A small contrastive audio-text model, trained from scratch: batches of 256.
Rows from block 2 of the audio encoder of a small contrastive audio-text model, named by matrix and row number. Rows with one number belong to one neuron. Each number is 500 + 40 x the weight over its row's rms, rounded and kept within 0 to 999. All counts start at 0. Numbers have three digits each.
After each neuron's rows are labels from the 100 clips, of 14848, where the neuron reaches its largest size: "top examples" is what is common among them. Only what is clearly more common there than usual is listed. The data: telephone keypad tones over noise or synthetic speech.
# gate: MLP gate (encoder.blocks.2.mlp.gate.weight, 768x192), inputs 0-63
# fc1: MLP up (encoder.blocks.2.mlp.fc1.weight, 768x192), inputs 0-63
# fc2: MLP down (encoder.blocks.2.mlp.fc2.weight, 192x768, transposed), outputs 0-63

gate.446:519555447482474433596491490475506534485527511484521499472483478448461514425564540456513508434477506505452493491503571524489522465482545499491479415547462457508488510485516459583521460475463491
fc1.446:525510484509482486565414521486515502475446483507562476488510532462530541514462504371538534438455459521439482490501630476487465424525580504507503464539479545467477518497552510575507475505489471
fc2.446:451464581505520526524466448479454484494545474499478483540488498480444502462491485478495459442540565439490527414512428441552460522527513530445546526476468535545559534556482513476469516459550510
top examples: number of keys: 1; first key: #

gate.429:430460523511533578459588500549479433507535595494529566484504541487475433509528430465503457434487517495495516494518500521527481372507483451481527501525473497565491471513433474465521495508479455
fc1.429:444463510500491509454512499487454525527461466455482469487475537494567551542464535543494541529497492545561494539569536521469505513520528473514551489456443564479571556548463557500520500462478553
fc2.429:525505547502501550475504461599500572619477519489492487525499435529536452461481469509467546538485509443516500491475510563470485467485513454479508484464543486475519441491479527495471481540474470
top examples: number of keys: 1; first key: 1; clipping

gate.317:549524510505517507578453565526478543508523494470458481496538447528525535566492534521496606464455411474528500522493503525527477505544520521452536438509533533483490514483514530488469399500549460
fc1.317:513472463455513486521466452423553485525512513487535509480443489480490543474544515402537547548482494488481528471480575555471529540489536515467487478510490576499464518418515547509556462453553498
fc2.317:537532441477448476501538469547517513514434542531533442431481543488490492541483467507478533551566513536444453466459527485496458464471577501612448400501513468433489578492541515506483538546569516
top examples: key "D"; key "A"; key "B"

gate.40:486456532420545428539495479536471449490582480392511464504456566502518463495584516512520497448491474427455514489535567583516491427453511466515489502567507404510503451590415484503501523469553519
fc1.40:545461492497425441582530446503584453480530525405476481480484535469482461473589500460518499435458440445506528530479487509540536423563515468512454478529469505488442457598530443484569483503442521
fc2.40:541529523529441489524471505461424466544552541502576533515487534474503472518600474515524485456496497498503563390566436466488463533546503567492516514486497544491484549542482501520464543455587533
top examples: key "A"; key "5"

gate.217:461537596526545563459551478474472500498504497494492449547534444561527455484455404505558440505415533470471535482477494464483507508557487570464459490536448451498497522505495507485458535438499485
fc1.217:574487447387538439543530510541536514498525537515534572516530500449432509506520519552517494517527472499484505527528478550540524437457464518495535505453501548532481587423505511466452470505545500
fc2.217:502579529434473412511470529532538489475489479494477537527460432548520514469569562515502549479461441478433466550483503492480483536479485524516517464495499519501418486460521521479592536522469490
top examples: key "*"; key "D"; white noise

gate.81:465514517515530496453549537454510484465477495478470486462439422493597561521524527546484532541529483508444498532491507471485409453486486634527490471472547501506458508547527575549443530519517554
fc1.81:540532500451514495556481459438498474590526468467494517461510433472442481482509457496535476524510468502512528503524549468522477512440519496501532433608475511467530518514519440505488502523448427
fc2.81:554557518467460448512489496465538462497558518562551525511436543448441515511495452478500470461452572535527456485496432558504518537452495515502611466514491499482497427429479431483476573484495494
top examples: key "3"; first key: 3

gate.561:501503581510519515476540579527551503539505448490554505528550492572489508508463488511525535525510509504521555476567491489435435533507464545512527502477449502498494429478541495527450475512489440
fc1.561:475453514462508518432546447497479510541496504483488532415501491459514521513489497528443549547514468491537523506514466530503525523473473559442547480505502502524464485488503522488551441461599504
fc2.561:572505501466489513510528447550532532480495473430468501466511460500546500486436568544495516495560541514444469553467470475524462537441552420502519483451458449497447507432482494465571472526565497
top examples: key "A"; key "7"; key "4"; mains hum

gate.641:463455499516497505478513565485529515431508453538478547458518466469522550443466520515484500537523538438417438545569488476477420427479465486498460498579507442477492454510538522567536550486491590
fc1.641:520492513569474563460520522447508458549573499500500521491508452525501547498453470502497492538487536537533488530544567456485522503509554497455575511495498432565486543498503455485526489461483544
fc2.641:505404470507488469450443546554516512552569490542502505512489489479513428511468508520531495489525487491507491493512467474459482527494513529464490578597496497559448484516469479531474583593508593
top examples: key "A"; reverberation; pink noise

gate.65:558530448432445424495519554451474451562437483487502500470478574481463443465451517505491574408455560478445562490512551501460482429468465440491570533498532513484551459550453458544489460506442459
fc1.65:573500479582498436420538530471465515457469469469560533485521414449525525556487565466518436526506547401525545457469501466458505491495486459561528537543489500479514435553518534525497483552516544
fc2.65:498506472481395518473593534512472500502513469486490461492493602517452493499494522476482562464508504454562468557487509499487512452513479439565496458565463461530591506513515461515560565489490529
top examples: key "D"; quiet level; last key: D

gate.344:398473519536521471492501412466491519403529459430554530462415473546426517488514494451548433507508384532540476489505526492462514449537520548522577501501579567488493550522471427486529540472452531
fc1.344:526457510450606538533467573532487476522494516490547504480556495439480403493543445445520485449439519465435523450537399513504520534550551455529434523420490501512500529475530565439472498537518509
fc2.344:480528482466555432570524521481529559517550461421558475489599534527462478473533502438501476422444461475528490526490485563522573555471498452562485458430477527421520474563549538520503448480531424
top examples: key "4"; white noise; last key: 4

gate.462:514549557488547560526482535479479498477464533508496496513429450515492449482514519408521528513568423454504526519616477485490420473561451483470469500564514517454445538535464444545537503475508495
fc1.462:446482485478468552526576469524559514541431488517550518429542505482515478487449487522508526553471470551460480493552414525487546439505495513511494439466496508460560497524516483465525507467483500
fc2.462:517511494479489460456499522506488461536397509544563468479461500437473463513558523519487521516481464575496504586497485481481442482476499536408496472545460473513499495519518462430504483540509533
top examples: key "4"; key "7"

gate.619:496450449512490451528625535546474528531480597483490586472461440547497466448491524484458506476506433485433470520541509532468495502463446513465486505552499437486570498515561530554517401418503537
fc1.619:521509474468564551555512563488564531570456531428566508524524489490552483450514572486464590532518541512507512513448510503512527477501518511445509430514525449415520570521542464514449431537433499
fc2.619:563520518495502538526475504458474513478440478525489536558517502481562546484480468563525560493479518470462533563485501552503484435481491476525498505488496481505501459518575475537572509520490562
top examples: key "D"; thin (high-pass); last key: D

gate.120:523494481517466471502590569472502463483515542447453477536514519490554453562509510468399555516521512403471523509522508567480475509450517433490488503548509417445477491514539466511478501486521510
fc1.120:549498500513471451495527495408510543530552468480563514543484458540527483521467568535522486512524517471503545488426525573440482459501514461520535458518452483504539477550468523534459484431460462
fc2.120:539516497507473552489560452470512533526524452492503431501452573503507536526516535523483556446545560470500447498501510514496563453466483445517482441570457482483578496517484470573534585458516505
top examples: key "D"; last key: D

gate.164:482476526573508436521586446541434517500513482590438428408472512518482546514557572488459573523565454449481481490482494522511501489590502517490510487491476503463526561518475490415513521529548526
fc1.164:441484479577540453516530480505491544578451441575454483525522555529540552523506578569464563499481537498434550536437464509553536535544499539501465424487514555463495494439515555528562482528485519
fc2.164:465515536436515475539553493520570512498486500512480529498454571547538510585565536530502503515540508474535533460473441524568509523517534532442509475481567451555490455527486554505515546499488596
top examples: key "3"; key "4"; reverberation

gate.386:460504544512466484430453517623489478515508505465510523483486518483507430460459508439448506435573463494513513494509544564467462537509443537463494457448505447484531480462452575484523488481469449
fc1.386:565524449439481549455585555415540532487490463501471436420422458467512522465542451524561453447424512484505513504473423531450516509497518440476471496467471432425498470535495392491477473478432538
fc2.386:543530536513495500524485585464452479532550475530498441525511507459523466502561447538494535478505533502513548497429425454474475463492479507524455534603496501496506494475434418580451486506550533
top examples: key "A"; pink noise; last key: A

gate.419:542515542523386468471569529460551414547522553486521515526468492487501499460582474484461498450497498450519456471476566530499494502496507504455498547489494464471513565558467560504537481468548445
fc1.419:494457502521504496490492552529555451542521478591450571485571502533551528531478465547477477429504531557583462520530548451523596567500562557471463446525443515501461553506502465522454528535538456
fc2.419:471527524554485515512486488530471471499535494527489497492534448569506510455498522544501456518426534510501417468508493509552465491540529521501549496499607490453533529442506523439456480437480472
top examples: key "D"; last key: D; first key: D

gate.238:446503512536490448413490529505550542564527514511562490504524478477471512532555538495541573539476540542460500587540450478524511465469518507465505542507497491501502494486501434499537441470512519
fc1.238:491523435486460582498458518421546560528446454602499509494550472457550466531454531555513482510489478525549553468532476536504507483545526516514487510545570484545515428484447465477499491550417508
fc2.238:502458498527461441482502482499442491479575447463487402520540535499487511543506541475513517443486519492526510512503436454598463508447447515449555547486487554517481452456515554475457531547548466
top examples: key "0"; key "#"

gate.123:497418590574524507480525502553502539442448440492507518488578491585527497507487540499508574527599474492498507483521470505434500452527414547521539521526479443422548520488469473474488461522518443
fc1.123:523483391404461496510504560436497383463464525485489475511484451491473522521502513473487462463496555589448475547520550533567432445485504486461553458464502558508545469554508523550505442577452480
fc2.123:509596464536484569457506515470481495503507516526473484521440506430444556540492484507551502469489502526498536470497537393520595523492483575484538474532486475515475555490504497538438497544562434
top examples: key "A"; thin (high-pass); last key: A; clipping

gate.576:505563536480479456474504492436471504475516481543471506502474462526460522554492436567473534487492548489549475488478549542492485526526540522530510555495489479461524497438476512593522503499473528
fc1.576:456508495465466535455592505510507478479466530489497390522411542486482432489499493446487547516454416530516424502449495505515513523477456428474467506389524555539494514518536557491503506452487512
fc2.576:510447492472512485476500514460527540479524499555533486596510467493497436521543580517494472536485575466443503550518530423478503482513461510468590584566518522422541464507463455494489557517511530
top examples: key "0"; key "#"

gate.450:512561532490547459494514479514483489507503539455459587545520497462516563534425547523532518410555464449448469487490528482460547478492521518518498513488449558430485467552435583500455504495570486
fc1.450:496525557497479464483510518490515477559500457458438559502423511521479553451490521482515562469544462475526480518567506468499531476499514527484456531547451430481453473518495589491488499470553524
fc2.450:499462550526539460482482506529463458515513482586491581462473504460497474423521485523570565509403501514489496594504528442593507568481477580512481496568500456521488474498514504477506565545465538
top examples: key "0"; first key: 0

gate.209:480538499476594407450462438513491489584545511467451499507516393425541532508460489437474567507487486445476512493548551491498519476504460499475500474549452536505493477499518538562482551517483492
fc1.209:511493511491563546484486544544479398428488515477570496487571535537446415471522452515542561486494489436529541464511475495500592443497502505494483506458417478443578480520486454447542446509450537
fc2.209:429457557482552487522459532529462506539498487508466516579431460504493502511557444560499549449491531458527458567545521586507544511487558493466495479533470481442487493432552532407498529461514464
top examples: key "0"; first key: 0

gate.99:447524574604516505476512553510500476510454434463481471520503530498474503520475493400547547492429485502455512568475493521501444542507430485448487454593463411430596452469556514509449577489529522
fc1.99:523376466496534548490494473468451493458481494519493505439491580487468578525534499497446528492543452507552497441477465517514531582557506483422539499521530555466498525518567532489456416492458504
fc2.99:477534535397476465503466481481507525391441499511452562640429531462495496476593451562477523490519467472498493526501481516555491539424505492478488462532528476520419501452468493492580491490497546
top examples: key "*"; key "5"

gate.739:495514506496502480527541527512511389560553501496535528472454518459508513508472486483453563444462494494503430466524522496579422437490507464409502482465484506497498504542482485558510490591499493
fc1.739:473521461545484468470487497401519582495482526472512464551455585485517483403511512461524481492418463520439523529521499510502486522535535502532488470549458508481537539471493548541521500539482474
fc2.739:550459499537521505493500499520430518488527507440520517450519536502496559507492476482557512530536520512484465481425392550503444509488471532520526501527490528533484475446450440512503523509543547
top examples: key "D"; number of keys: 9; first key: D

gate.660:444468470515568502381512519512475454529472524499548551508498511487535502496540538452521573464508374495499528486552493519564506519429473521510526506446459491494499465592454530464524488469486566
fc1.660:515497432464478463577422491473501489439462451518431500432556547572508480476498491481536595448487454550482531482488482553462492509553571544472501557507508449534460458530475478538545523540522486
fc2.660:498540530431464511470514496538490500565437468448521527547513407536594425501546494515482468454507495495498405429510463522563462551496450559566491487529520465448515513486477475548526476482554473
top examples: key "A"; mains hum; last key: A

gate.537:492596490554530506493519476491483478532494509467431514557461513492542440556532526461478543493503528518417461531522493526448462530484502523585500459486495526503500515495526479551453481546554473
fc1.537:533521506498501587476538507459567527526542481422481550447499555434504484467483462535483519535546487441497499508558499490485448466499438503475531475498502471485504538426490509462569516538512520
fc2.537:537473526532480506571497493480578459504517456484465523567455501512446440442545443566425503515540524512470447482459455524443479555515528427547521463437470564457508466500534513483505632490504517
top examples: key "0"; first key: 0; number of keys: 2

gate.364:508521554533511411467546537536501511513455398480468498494486561532507476513461543475541544463407545454482531520595539518512485555480463462507540514440447484538478516503539477610480497544536493
fc1.364:410479550438533521526493559458497521499510472558431501452480507471535509459553510409459510506453516515593528504507493498532512577566498460463535491556461481552472483585450522464563554444495546
fc2.364:427518482525537510447470476515489473516495524513425506510483501442498463523533449475549547436489551507461514453511465437555508563498499589423504544464511566543505468487421517439475468469576509
top examples: key "0"; last key: 0